config.yaml
model: "class-conditioned image diffusion model"
dataset: "simulated fluorescence microscopy of cells"
train_examples: 195000
image_size: 48
horizontal_flip: true
conditioning: "class"
arch: "unet"
objective: "epsilon"
cond_dim: 192
targets: ["stain"]
num_classes: 5
cond_dropout: 0.1
norm: "groupnorm"
activation: "gelu"
weight_standardization: false
pixel_unshuffle: 2
widths: [96, 192, 192, 192]
blocks_per_level: 2
scale_shift_norm: true
attention: true
upsampling: "nearest_conv"
init: "torch_default"
residual_init: "scaled_by_depth"
optimizer: "soap"
beta2: 0.999
lr: 0.0012
beta1: 0.9
shampoo_beta: 0.95
eps: 1e-08
precondition_frequency: 32
max_precond_dim: 512
merge_dims: true
one_sided: true
adamw_lr_other_params: 0.0027
grad_clip: 1.0
magnitude_pruning: 0.5
steps: 7800
batch_size: 256
epochs: 10.2
lr_schedule: "cosine"
final_lr_fraction: 0
warmup_steps: 150
weight_decay: 0.0
adamw_weight_decay_other_params: 0
Rows from block 11 of a small class-conditioned image diffusion model, named by matrix and row number. Rows with one number belong to one channel. Each number is 128 + 24 x the weight over its row's rms, rounded and kept within 0 to 255. All counts start at 0. Numbers have three digits each.
After each channel's rows are labels from the 100 images, of 14848 (inputs lightly noised), where the channel reaches its highest value: "top examples" is what is common among them. Only what is clearly more common there than usual is listed. The data: simulated fluorescence microscopy of cells.
# convs0: first 3x3 conv (model.decb.0.1.convs.0.weight, 192x192x3x3, each kernel summed), inputs 0-95
# convs1: second 3x3 conv (model.decb.0.1.convs.1.weight, 192x192x3x3, transposed, each kernel summed), outputs 0-95

convs0.145:155128093130097130138128174142173133159140113085140106116109099123165088149108152099109113074172129107147097110139138115120137130122145108184108114121092127091136128136124158111161099155112092125124093141074116167139140120128052121183134126098146134134166102167130127111137098117111131119
convs1.145:133161112125139154082106117126109112180158165135128065139131113147120138084135136140123141113112078093128140121096093126150146064110122148089159117107119158109156087136138119127112111118149099138130136153132133111128115150135126167120103150098108135136144147182134143122111131115090168155
top examples: dim; long thin cells; few cells; cells: one or two

convs0.166:119094124163139104165124132136127110123125113127102105157132130131109068137092130117119077106145168106129134139170152124103126128132123169131149117113117102096117135132156114138083103112081114131100125117119134106089123149134111124139155088088130119143152115137135146117082118133086102155
convs1.166:136105117110081159134104116114131141089104131163087187119149122094132129102109107142114176130146126146097089088169127129145130130127138122079123106124114096139107139130132133110138105109106123129156135103155122158060079152147101112119124124165140150135106129070141150148152113131135167130
top examples: green stain; vacuoles

convs0.164:110077119087117134145166118179121110127168145091088129121120098128130124135156114132122132112131122133126129088130126120100087122099124109110155130106147100144119120120124129148104109115117142144150113125129139087115144126127088156140118110151118110095119093127132138112139155149142115090
convs1.164:139072111106118148117140110181159120128110142147137108069117093163129122120099124144137112139112125120164139175121100115156129122135134073173111168101153146142141149116123127093145082171109120127125164145128154128093109101141129110148116126214133093090137114136081099129116095112128112125
top examples: few cells; cells: one or two; fragmented nuclei; dim

convs0.153:078134134141121119148100104153121143115106100098129149103138113111094132116086124170090074136128134105136107152144149123143137153099147124117164129119139087113144138126116145122143093108114142124069116130122124106117139093107143162100109066094122137097118103160096142116128107136089116079
convs1.153:142135173062133135135145168142116099124133121164089118128106142121097115148106133092128111089158116101121122121185145085141133147129167105132128121136153123138112113135132170120113128102132138147181115137134099080120140137152137130082104116167156116120129135118101135127134153126119157140
top examples: fibres; magenta stain; red stain

convs0.128:131143102108125154148167123148155093118112136133122148150153118131111122118157144102127150166127170111116120137104129138079109134114103107131160134128117094138128120135127133122148153124142107152095174149133118130128105134121109104152111116153117130146123168148095155159128137132145118148
convs1.128:154099118106122146114147074151143123117124093128140096140116124083139120126132162148128110110107115110156111083089101103138133187156168141113141119125112139123161147178128099104151146152167137070113119121197127141141134128141103099092090116160140140096089093118138134131140112186153094105
top examples: cyan stain; fragmented nuclei

convs0.4:129113121125161157164141140105118170175150135128066146158128061119095111172148169114094119132094125118179137127147130128168115117150169112118158161164104173101097131095138146108104156154095124154133119156078132134165158116082122157145077089122137094164138112139141169074112159189110149135
convs1.4:164148146092128147102140137137125100132139139130101121132110151186083165088106128104168109133139130106070113093129110150121147125142062152112108140107106156093161116162124141159095182148156122151085142149148141151177134125074113145146140168137139117093131156143123132112140163142126159107
top examples: magenta stain; vacuoles

convs0.72:130141154130146128123105121128170092099134115112116134119120124127135116148120128106125099104159147125070166120125127138131101119103152118141131119132123105123113111111131133164108143163142126123107118135162129157141157129109138119147133200112157118130153194138129130138102153132121103137
convs1.72:154113127092138104104118093140118105110137142137139136134107131112146146115181112126132093133104157142126131131063168126084091098135112167122121110146105119158144089147138148106146115141124174112135111149169146127067106151153109105135118146162156123089103165111105133132148157134168124126
top examples: dim; out of focus; fragmented nuclei

convs0.41:115145149137108196134083186148141108073119137115109149141069103103112163120121149123136156108143150115115142164141095118095103150136105126130123117166113107091164116146159159160149114068164109153101147164145141131134153164116096166134121109169124134137154117129099138166123138152112137141
convs1.41:143163130119124132114161136141111070079132151099134129166165122132146113151103134120134112128129091161132154107138152107142114171088135119132096116152124098156147141121118183089174164120109106111162110129124108119110109145116097112111129108163137094096086146117172111100098120126135124131
top examples: crowded; cells: ten or more; vacuoles; fragmented nuclei

convs0.63:121220142121141127156138098112114174146119135112155145139106132118127131136139132122094095119112109131154095129152170143121123133112145141166162164132122160161114178160144041111127153073098125119132111131173124114108121139116143105126101166134124120097141175107134112125137135077154145150
convs1.63:126120135128151121144155131114124054107164123152163089135111127127107110110112144080140098132128110109132135107103144111124140161146150119118109088131153124150110115127143081150118140125148089141138105104117106080138122144136130169081132129090135094122126137129150080125157142095157160115
top examples: green stain; out of focus; bright spots

convs0.74:100152130122096099134127136149155088124089109112130163099119140138116117158102135124103150137133145116117109149118126137099125138138128141129122089092132129093060108122114093125172150137128128115161146103136126104124104126145144139098154107135133154154086095156102155155111098160155149157
convs1.74:120120165116142102117164119159097099139098119138144126123185082116124160135090163106113119123129147151123132158133149119186091131148085098115097144133143157130159130113145125153125118106111145113128151152117119109171140117139123131109114155144089129105144164144148102132108136186160101114
top examples: bright spots; yellow stain

convs0.110:132160140138102119120137130120127104106128178143112133110104119139180157110120107125096096134140119162132139112126136148066130137131149121122127106150102153121128111111152114113126131124163105143114174094143143096099128134148120108095120148128135140099144126122094115111111153094154109126
convs1.110:095130095117110156140135144171113155133161169162136126121119110140127149120150149083099110159132108100133133150137131106167139122114126141122153131148108138108120161135124062178124148076142087115119129106137110150157135122114144155159135144139099092108096161145154148105121129118140098147
top examples: cyan stain; ring around the nucleus

convs0.34:158123055148103167150107092137105111134156109128090160097127067142134118111106104127157132120125136100080130131123118132103133159114160135097122139094146149132117100143110163146119127158124125113100090149140118151154134093105143126125109095162093157140158148161123120154118099139111086155
convs1.34:167093122145122102079147124141099141131125128122120098098154136153152139110139197115147094140138136126119124141106100122123165117095102108127101156133105188107183127134141096173136134168166126126123139144095089185118114126120122171115139094143171120170113136148105144106124107129159127155
top examples: vacuoles; dim; cyan stain

convs0.52:138119085147130157105129101099099111122132143135142130126137140129158123087145144122107108122134168130108120146091146164131077106188149130140102129111160126141145094115128098117165130145140107089080112127138124111104119137099125178121134129155122121152123181165133158151119133167137118130
convs1.52:120109133161113116116138150158133113133120089141139101128087104145107138124152122093138131154118110096131133149141105137154090132138086132137118116129124165108183160137138132155180104111119147161161109126124152172164120131154098143130135121106152111077139156090149126116142145144106108157
top examples: green stain; out of focus; ring around the nucleus; look: long thin cells

convs0.172:143147116110161112139125115164126152131098146080074129207093106168103119113100144113094105114115100136129122136144137091118146107149136095166158112112139086104136137115144125145160190133128118141117101149094124143148125128113136171113107106093093136143134113145121147148119102142108104101
convs1.172:139121158128139157139109113112162141072117153176103127114141160123144119111158127171091128167109149120114095109126172132117126133090168196115114121094105121123124143086097123110144108102144146087143174125121095139135132168109134099120115108132107167108119161130132173156148121136146120129
top examples: red stain; long thin cells; ring around the nucleus

convs0.149:162124095135164144096127104125136093160112113161101169106125118088147135076113091161153092107137130123135162103119115143183127109098128138105104127149139063141151129125099135103114094108140107132103161096077116130160141101146137091086117070135132141120105140089113113141078131133129135128
convs1.149:104126108172132157195145136118154144109105145142145167135136180107168126116151126141139091142139119131115110113093156116114150124150148161075119145119117149104052094104119109116108128116125112121116138118125103114118093131113126160132069066134149150135133147141096164133123156135109118159
top examples: few cells; cells: one or two; yellow stain; vacuoles

convs0.119:147172148130150126141135127096123125134137142109147116113146144136114142089114115154102116097128083097130128078127184081158134113120151164107121163104097115125131117098152088122083133108079148161095128108072098094120095136103163115119163118128126125111129127112119114097105112127164169082
convs1.119:112121091103127157131136102098100105045118129117114118118106144085124115174153105160120129140193163146117139145115122152121131154093119155085148146132116094155158119112163114135115161145150155128118145131152075099111103158132096149130158149125150172109134158119147113161144109126111183148
top examples: bright spots; dim; out of focus

convs0.113:143112080152130124107107113136147150096109133134109145107162140079124142117101147112142176127145101146143105133162106131140107149096133132071099111166122111141123130164126162156156142131099121147088130109097103135156143113112133112095096088082131103064122142102164163125168128118153155136
convs1.113:148117112125137140125137074117106129131140107113156167119073096149129078131138120169161136146148126111118141158129137116172138146169098154095105141152121132111162132130114138115154111097133132108139125132108161141164138128178128150115147110088167155119137099092090112164123147146138087118
top examples: crowded; cells: ten or more; out of focus; dim

convs0.40:138151098112151111120123121134128105128181122116138135143149112077116094131129162146122122160131140124135126106159131078097135101106125161141081134109087123128108125130136119145140142114072112121095131134146082139143173151118088131142101107131161120141098128085139150134111128142171125180
convs1.40:117129127104155153098138155162151143141128129138064117172076115092125168163111125116147153116114134093122100102125163128157147137114165109147122116115176117105092133114161119139135086144119108148135112119107105095184128141128123106114134138134166123114093132075117132138138127111106101073
top examples: bright spots; crowded; cells: ten or more; magenta stain

convs0.159:118135125148130086145110122127086103120121059144128089132110136107129114124122106144126128128131139134102132151156114105171117128108170114114104146156145093146079140114152147143151142099071156111103155132117107149137129102154076115086104136148139111136137161148114136150129126125168092100
convs1.159:137132116165112108111124128128130114089107138155117189129126125113098096119113160138117140138140147130122127132097154124093118159128135157113099084077081139127127098131117158122101090130140179107180145151177123132111111167137113099126121098115133191125124133139120097094152110166159116165
top examples: red stain; fibres; look: vacuoles

convs0.100:098106136142100109125155094102085158145113112135133106105201143150099117100134128134145175133114151123141108104130140122138141168151113138106135098136129143112131065151111090149122175135184093156131127116108128097091127106140146126155127137155133131100134111085139125150131083100153093127
convs1.100:177131137140095112089099108098118120111078104150106139157131149195108122144146194148163134159135090120181150117106102086093113085089130160113114125131126132101113131120170124116112118161113128093106164148123103132124122122132119117143127132151130108146132133143137095165155127122153134130
top examples: dim; cyan stain; fragmented nuclei

convs0.150:136153144114153122127138146160131143143099164126157137132120130132134135104137111136159109110123110125078121093101117137148130150120143108124060121101148107130124097112131139157158048149107093134106158148087121168100146159115141129045096133125101154141150128154103148150098124116137115135
convs1.150:117104105107154127141166161111154144134169153085137187136108098114124138154123132116113158114124098105146154136142088111140122141097131132152087181131156137133143162132129124151128174089136117135082144139130165128143149132129150158109113139087096107115135132134131144141112096113150118121
top examples: out of focus; yellow stain; ring around the nucleus; look: membrane rim

convs0.186:113164193142119131141101087119128117115127135115077139126117153126099138121141137102168158133146146132105115143131134099145120164139076082136076123088086120138126091095118166113106157109129100139089122155144134114170094108106112112177137140140164120108123076102115168128099153115126132121
convs1.186:144155130124164127113154153139139109086077159104116109153101111128154131123119098157147104102097134098083147161148134112139170148177141118106095147091165110121142128155168119138161113109144172107141129145156134128134154146132150103135137141147112156155142139130119091137126155126113120121
top examples: smooth cytoplasm; out of focus; red stain; look: bright spots

convs0.103:137143120143126090162167129148134095169130118107094105123113121107159136130116098125149079143085145133129113109158145119076127134124134128144121156155134161110137118160142120143118125135139137151123172109122174131160141133129123115118094132063089150132109167106108119106095122122189110125
convs1.103:141120139142068102145127165111103139098140111121158178156115141099160084160140103091132125152111124117118147117122162107144160173117146169156113141143091105164139126098130090131142094112114127122109133135107121105169139108123114123108136124133132116097126121103109130137114203171129117157
top examples: green stain; smooth cytoplasm

convs0.60:121116113164102124144122149153162162120112146108110113093132123116126093147097140142150109116094154115126103082136140128100097105117155135157107104154090116139148160105091137099122067084101118100117114118105152099076110125159130142123156137150155106126109148116103122162141103156150109111
convs1.60:116126104090119163132151158143159121137128147142122168118132146123131106137157106143103198150086114106123112146137140118150163133144156112154096136093143152144122137089131058112117123158145121142116131130094100104139136114090119106100144084123122113143119148176140131117151175132115107148
top examples: ring around the nucleus

convs0.105:119099156097139116103093091148166095152136122147136115116138182147094118093159113146109078123137142131064118096132103104128142186074126145126122148086166102097163128145123136161111071156085110116162136129129130115113121085154131143130126112110117153083150121140092129115126098124147081099
convs1.105:150102142098117104130158127137155131157063120122143169123114118134133146109141075169131095168159164133117142158151104159101119092149137110129114147077140101122131066133134094086163154112122121140149147133138193203141127149165145174125092128108163121095144094119096160132127127101052140155
top examples: out of focus; red stain; ring around the nucleus

convs0.139:129115142162138104123170143100094122094114105138109118157171146111096160154126137164126126125133137132161143176127113139128101123127159150121154153100124129100169118107131127109097137162083140136081129139093117137146131111110136101165104145087072120109103120104156089167123147113087144111
convs1.139:119139119107169113146127119120134120123145172144066139134166157113122123105138095113099121139181164149084117125105140108112117134104121127131142134141161093154108090148105133111140121143142156122152111139162074126100131179129106202119127116155171172120136123088113092166151160140110131164
top examples: few cells; cells: one or two; bright spots; out of focus

convs0.78:146133120074118128149086171138157111105096159110132107116103145084154065118093142112140132135118194140124112161117127129167144138119104134100139114130162112091111142152110112158128109129079182124115135134133141119113106121101135143119110120138097124106148161122094132144118133129121139145
convs1.78:170152145092134097124104169143133112120161117145104126103151098163122126153135153151127111135125136115135102102120157110132094134094169079125112161155157110157181100103120131085101096125146097112123142152113134117111183098111076120131145139112150094145117153130155130092125127089118152135
top examples: green stain; bright spots

convs0.165:143117140121122157089112115112154118135143112118134118136172156137135127078141122119125144149129166150171120142129104155160173114130137108176148144137098128115128144135133119177089103136133128176106092125113135097118095104104140173116126096081140145096140141114100099165079108132124120086
convs1.165:108152134086146133127108134168133119150128198149143108152120102137129181074117102102124143123164151124093125127166170150124096155101118152151105150139159136127150151139151111087124150088139128141172160126137132095154105169143147100109125125161138171144111145155169154147156168130123175150
top examples: green stain; yellow stain; bright spots

convs0.154:141086167113108150120120127101121119116157161156121138154109154124124098141109161128120129144112141136103122141078158122145122121122155137143114109130165122144089091120117130188192097123182129139136111119080108132145134133133100142148146054125128128089119122130120203111126114130124124152
convs1.154:106170115158128200153174121186140126105085136117134126112121122152133136134084151134105121126079137129152072144138141096161123154123156100158139144124134135132106173125145124139159076131155111095110182171139146132156139137131180120141157172136124120133128147128132112096134124147158115114
top examples: bright spots; cyan stain

convs0.148:130158150122128110100120146084106107134141085120155134140119151131136086121122149119148076152125101148128122097116125132113131123129135104110134131083111128129153125089131152129129073144113173157128111167103114137130134117156111128121165080089145114100157128095148102167117121135104163126
convs1.148:069166176102175117138130152115088088124155150100127092145113134180125162096144106124108132148129121129099149135117157161113107161112127138154136127133155097127175130139108094134189156093130127124153146130144171151166167163138127168109127114112150143091148124083158123083120143100114150117
top examples: bright spots; green stain

convs0.157:110093076133142123112101123094129191138134119130122138159111129079130174104125126137137094134112134142146138127091108128084140091087133131100091127072141109127160089088117130133095166121086156089137137163128123128110148128129116114120094125113124120135125133117131077144151174091111152122
convs1.157:167119109119150153158142117179150140126143164137150136144122130139125118137118102187078119134141138124132123136170123121121149129133161099146095121120167119166150061088167119130148107123100065130149147098170128120148104090147131166108110143140125133121130094127109135118123179135131126110
top examples: fibres; red stain

convs0.30:131108093121135127151152126113133102124142118121092103121136110087126142111076127122106135100095107135136101128133129152133108113090101100089121131087114100096154137141123124131138177106091117150113112152118127117134147119121072143122133148079112117137093140143089114137095145117119134098
convs1.30:140138095116093121129151119130071123067076143136130134150102171109113089140093128131135170118154157170125108127118144115101131136122153108122109086094111086170137129090119127111114166123114131097198132114139137117139093100138137086119163098153150171119138114117121135139110128130119126146
top examples: fragmented nuclei; dim; few cells; cells: one or two

convs0.143:145112123146141135150097108088134180123149118097070134147135107136140125108113116103124144145080123137132140135113140146093150090143166137128154106112160109117121141107139132148135145144107132117146174124131149139131171161135135069133119119071158110124125118197099124106117117126180121165
convs1.143:165130147150138129129124095171144154169154168149136139097140112177138128130129101061114119109131132084107133139127097127146085145131110136160152138137127115108159150135124140131139138159098119130109131108128116131168135164109147105121139146155100104132121099147134135154140125125124107098
top examples: red stain; out of focus; vacuoles

convs0.179:152125120151146105124108128117089069150150131101076105105097186148132127113156144103151147105135078140137148130122153096139163157123144155134129103103155112106163116117124133094109095119111149139092148114111095130138127116144117125094119090158140143140147111117138127083106113122145136106
convs1.179:116175157138134170119146134145109139128114159145107135123104114133128121125113117140123154082117123095128212130152087115155172124136120147154147145114105126083098138162131116131090149109139100134103174128106159143155157124117113133110150116038146114149113123090145157124123140126153113115
top examples: fragmented nuclei; dim; red stain

convs0.155:148150149080139092105155137162117121109114124098128116090066157135122137124120138138148142133150158149136088164097122124115102106163095137128124167121108099142130167137136142142121126113111131126110156180092141168114087122132108125146106141154139114098146123122158135163095129102120103061
convs1.155:117141117109152148154114136118154107125097162128106108118178149122155101130110105126151079162147086105122121120147171073165110112137165113141104130101198154157102107127115134125123154174132115157102134148157130082131136081114132125142112112145124119127119127119150140128114143112116101149
top examples: ring around the nucleus; green stain

convs0.39:074118106105141124103120153085128111141133077109125139159136095112097107108123142112111123138105130127128077145153132134110109132114124111158099143120076150113096126143144160077134098129133150115082094100149106126140142130141117116152137150098163109128130104118060151171086136119150092157
convs1.39:086140177083153119063117160145115144111147139180086130117137134109110189121130102150147185100132136102134143139126142169128168110150110138093102110120098118140136155128107117096134106115086144104135118144153081164121112155120098084116156115158143177120119153077130148190152131157146109148
top examples: red stain; out of focus; long thin cells

convs0.57:138182108102129113110132113129155130155129142116153115124175131121130151114133098153111139114151117120135137141111074112112140136085120145131124169100117150146165138139153175086119142120163110095129091096140138142137127078105166145172128152128092130147114125106139116104124088148135162130
convs1.57:132105104129102123168115129087095109108116125159132111102145144153145073139146178122132098111115125121116093138101148133192107112108104072133115135137172155107102128132113148151143102124128148111108144112108120117130145173096123122140141100133140128118097122124184149081126126121122087121
top examples: cyan stain; fragmented nuclei; bright spots

convs0.85:083122138164139132122145128130131123129135124129070150148138122163131139121140168134158101120074108119162119126168071136115126139092134117133148145140144133096100107151107120142097132146131119092132154116135117127182120144139126144149181109064121098097114172128171133136142144119117117122
convs1.85:130113136135123138158138119123113134084131194135110138117115149171165115111131141120132107159138109097124151142116098114100119150160141135147174145126143147156159137175107123121115097185179133110171099089108137109129114128123122155168130135018130130140140147159111133144156141091123152134
top examples: dim; out of focus; bright spots; fragmented nuclei

convs0.120:131200120109118095083145116142114181141096153134155119108081139113154110118134123121145178135118109129086094122109097179145144129133115116115144116140117123149101139101121119120122108149126124141124155099123138132099156133160102094119111144123152195118115168125132156152139125121156140153
convs1.120:149141138117166125150120116163144115113108131125149114163084144099142135118150164109134142091103112103142172127086081119136126122142109134142138103112142161127098113100139142106096156145089114095087128150100146141121127105103141089128111135098118120106192144162073110125167151090130105122
top examples: cyan stain; fibres; bright spots

convs0.46:137106071118144157146131140105136119095147133137088121111127087105125093152093136147081110121141119120132142109163116124070124148099148101151166133094114119106120112140143129144120144118129106078127162132163117129135123141090117133148138138119138139127116115134107081133108126088105130128
convs1.46:113121121133129090128148048103107135111157106136140096136132067102116133138074133095122126110167120094130154134124071142115119131164120142100112126084149124116117146136147149127107139132152153102112109113122146105146135130100095104112131153134115151103131154148197164161140128137133124145
top examples: vacuoles; cyan stain

convs0.64:114147059160157150106140096073152088129164123120142128127118171125167136130104118120100151096150118142157138124127123150166140156125160071109100158115123138130122090138163132143090171099085107123152086098147099142091093123122120106095095120121086134099094116109125157125131149128113117112
convs1.64:134130171160121102127120166131125110068124173105171119128168115137154142101135170100106132133094096139125102139193110142125153147108140113176125090125164106117125130125146090174145127184130115156122108123153155131129143125122129107112132156114169083139104105117157107110112097119141122126
top examples: magenta stain; vacuoles; bright spots

convs0.90:144136115128176086173110112132153133119140114135130089156128106135114143136137163142119087169140139116142130100155123149086144071115132117130130168138169173118166159138129132172118150113069160156128132106092138118116147125091124140126129184161125097172127122135114111179133163123152126177
convs1.90:169133110150161139147154111096142140125111133104140137167106098131111134119102121114121120061125125081153148113122088086111118112190098128134156130129068182106099103141155140130104142140128115157100148131148150140103137137135114126110113115133137127126133106120137151125158133118117106161
top examples: dim; out of focus; ring around the nucleus; long thin cells

convs0.151:109107120105114106142102150104132074123175132145137124123133133118134102120108170130140098089095134127117088128124148092076132136165104118114127146118117140104105097134152130080086149159150108128117170151109160159148111114161127129114162097122149140112130105109150147133121143135132177112
convs1.151:151151128117137070158147110145101151104114115144141140107105150130132180125125117117153125137104153128110169122101128092148102136125106117102133161133110153095182122100117149151096106121112133144119129153082092129110124093139131139127136128093099138161104127112142107142142180144132146122
top examples: bright spots

convs0.141:158115159129135176114125151114126137185113127104181139125142130149166100114111126140143110140149137150117159132149124107120132125180137160156109159121106097143135136182094159152121109139136145145163122103100116122160093125121149128165122093132093156128148149133101112096133125102130134123
convs1.141:100135156150181170133110131167135089110124145158160115153077102123149170096133091093094159111154135118109125151142107121165142154121128152163132092176145128105152172162107118114132140061132082133126158120128152145129134139157156157129128151126118108146135064115139116136089130120095156119
top examples: red stain; out of focus; bright spots

convs0.97:113107168150119159127113127158125120103124146130130127140141117139092109154119096108091089146109164144133107107109117129115124119104141123097112137131114120148122158108115157131090141107132146141147101142138114131129142155135141134148105089129106121125106152145153107175089116131116115122
convs1.97:123117111157115162108148161144156171080126150125120116116113105082138107107115139153141094123154134145112111115134103139116140139129214126093106100066142142131060138114122119144127123190169149109161143147177086094115095141159108128121128077147135120108124128108148128100138135125119148140
top examples: yellow stain; crowded; cells: ten or more; vacuoles

convs0.79:157117134097146109152100161138147135141115117144110098132127083111114100164117116103108128094127139104114133129106133103103079094105114127137115125151116129126136152179152150139137108149136115095174132135160128141134113151103097137130140116140112131124094126177094102125127131136130116116
convs1.79:146109118136126128113101130112146118091098129156086158130146122095137100134151126157150100179136138151124141109163143132126129140132155145097138114085113109154091132153118109091140115143130162134155107083135109158135096185137116117141154114154107179103131162125097100134121149143154167105
top examples: out of focus; fragmented nuclei; red stain

convs0.152:095160114152144112123157133081099093129102110160137095147087116098135128181100130137139145140117147105160105132156139117150155165126074128116112119072111109118121197111115138134126060101135131171110108146118108173132184085076112102140130124148157128143148133165138100126100101134145155140
convs1.152:151152088141129112139130128115117132101123126139125130162109117133169129108112148141173131128148118092090102152144105162147126100105165166126093146103170082106089132129127143123130158124111140129092162111199132108148112154125105104121178094129118152163128145124098112150154158136130137114
top examples: fibres; cyan stain

convs0.182:100087140102089127131139134118089126123149110140121149106102113117117085121090094152137102141122125120093092104154115110153135142099136093130131127103128109121125111139118145128118110138130128147107179158089135134142139113138117140139093075163135136151157132143106128141142125148112134115
convs1.182:142155138139127094100122132103121110151113095091139104126122113176127112117118123128142141149115113117100139122083106152120085146135104144127071115108159167092125133141137092129154169162112133121113151144133161141174133156166128118086164132146171110106121128134138087180142127150144121131
top examples: yellow stain; vacuoles

convs0.188:103118097119093157118127150117115087155154104095173086122128122073116165107151136098132160108156112127132102133123123146132112138150166106148118120136142144145088144122120133116110156092179095094125123128123143096136130121149107136094102112111155143106112121147137135097163127128140123096
convs1.188:172101100154118117161120084140153137106126177144120154105102138150161143115094148141139123129116143133126117165108135122134146132160141091118089147108123139138119124098149095107171108122129128097170162114141131122130133083149123112130132134117170083170081147124140093149151157154103104156
top examples: cyan stain; vacuoles; out of focus

convs0.36:137155163099084102124120138081137109163127135118095143109104126135111092131180134114160112095101110095084154120137117107103101151145109169128120098109112121095143072112108102087111125111106126106124164098113117128091121133133061098138101125176120157105122130130126167121126120112100123100
convs1.36:089132129091120154118138124089125105157111110134133095157099149148111122132148133137172120125135139072079177119187118124115132117140132105122100154175131107092123150121146142162102132137135142132150115153142132120150125153101100088114106154077124062148117154138102144122137112098082103116
top examples: red stain; fragmented nuclei

convs0.61:105097114143143121118089111097096161107110179109130135184131118128137126100139114115119097123110115116168101166109122141146100137159117142119109107106151128152153100144126140148127147165090105164112117111130085136111109162114154099087125123158149111133111183135126168086075132124100160124
convs1.61:128119149078095120133170108120055142139128080125121132116115119128143161153144187129136189126138138113093116132144094097084065117129097164126102149105118126099139140126160120131154103091144122109106140126125129148128154138148130117141168145140130172091140124091118134147156113168138105099
top examples: bright spots; cyan stain

convs0.99:152146162117118119141148139092146174101126119128123101155181178117160104147093112153152142111118167154120143124109158141148139127090151106131176118097098123123098107097110206133127085183148137140131151099091143155136101137109134107092148130118135112155116133142174113100155126106164130109
convs1.99:137111138136093164106147108115116091091148184076156114107147141155128129113108141137101099125132114077099126131177095112131163121158115127152146170102114159101137150104129132130164122122129134116135121129092154114129133185124146100115087121115131117128132091176127147125139158134161103198
top examples: dim; out of focus; magenta stain; bright spots

convs0.68:187080155159112141151140161119079102161158125114179127163081157142129137120135166148102167136128110131123112129137159150135128156110172140127107153136124108145125118153138160119128077104096119130088145147107132148135119106135108143127139121119089159131182109117071102184163169115105116123
convs1.68:121153160115165134099159114152129130131147144132167121126129142121174094130132131099156117091101092136129151137108110166134148149133080153129124162131121153135123130127147104178142131143130121133108111168080159122156157088097089132128123131097115087136120134160144136117120110129151153137
top examples: red stain; vacuoles

convs0.124:084143094157113120113136134092061130110127101111137108155085116137135100086112127125074110119133124130099129103153144116165134121117117087102115098123118140142136091140144141110103143122146105113140094140174131083098120143171133120112118171112127132134134105105108147131131122098129126139
convs1.124:122133113137137128119107125126168117144104185138085156140138082095111112148143119129082093115128131141089166110117102159113138111125158138106152105104133084132146151109102136148115135182135119084103156098155125086111127112139098138120141111130119100152107094126127087085115120120143146119
top examples: vacuoles; red stain; dim; stain: green

convs0.183:151157160133107140090119128147122103139134106136090125135133131144103126150157083126075171119148133152154130097110131115117135102089150130098126102119068127126128096134101135108123104148119139156138168108094144116145126132122121134163112120144115160122117080109114122109118090122163177137
convs1.183:155144110115131142150096134138163114164128116081128121172118117105132109143145131102183144113109112073131090148174078148147130160110130099150138143120131133119090112119177131147141115121123085096135111127098145155159147101116104151114116162135126102151123136109116130120124134113123126074
top examples: cyan stain; fragmented nuclei

convs0.76:101128126119147118115119171127165126118124074094127116164138129132151131127134085075163082107138136113149132152120136122109131132121116136147113153130150111117125123162093148128137154102132154132105089084180153168142152163105112110127116120117102112122121061112110113142107099109134123125
convs1.76:080123143134111128098147116118106114084115133138114167120178138106119147116119139154140083152100132147112086127137139101091135139136088164127142146092106128133117140102114123078129129158138122106165134147127126166099120134115123104158140119148149180095139095141148149165118117131157139112
top examples: out of focus; dim; fragmented nuclei; cyan stain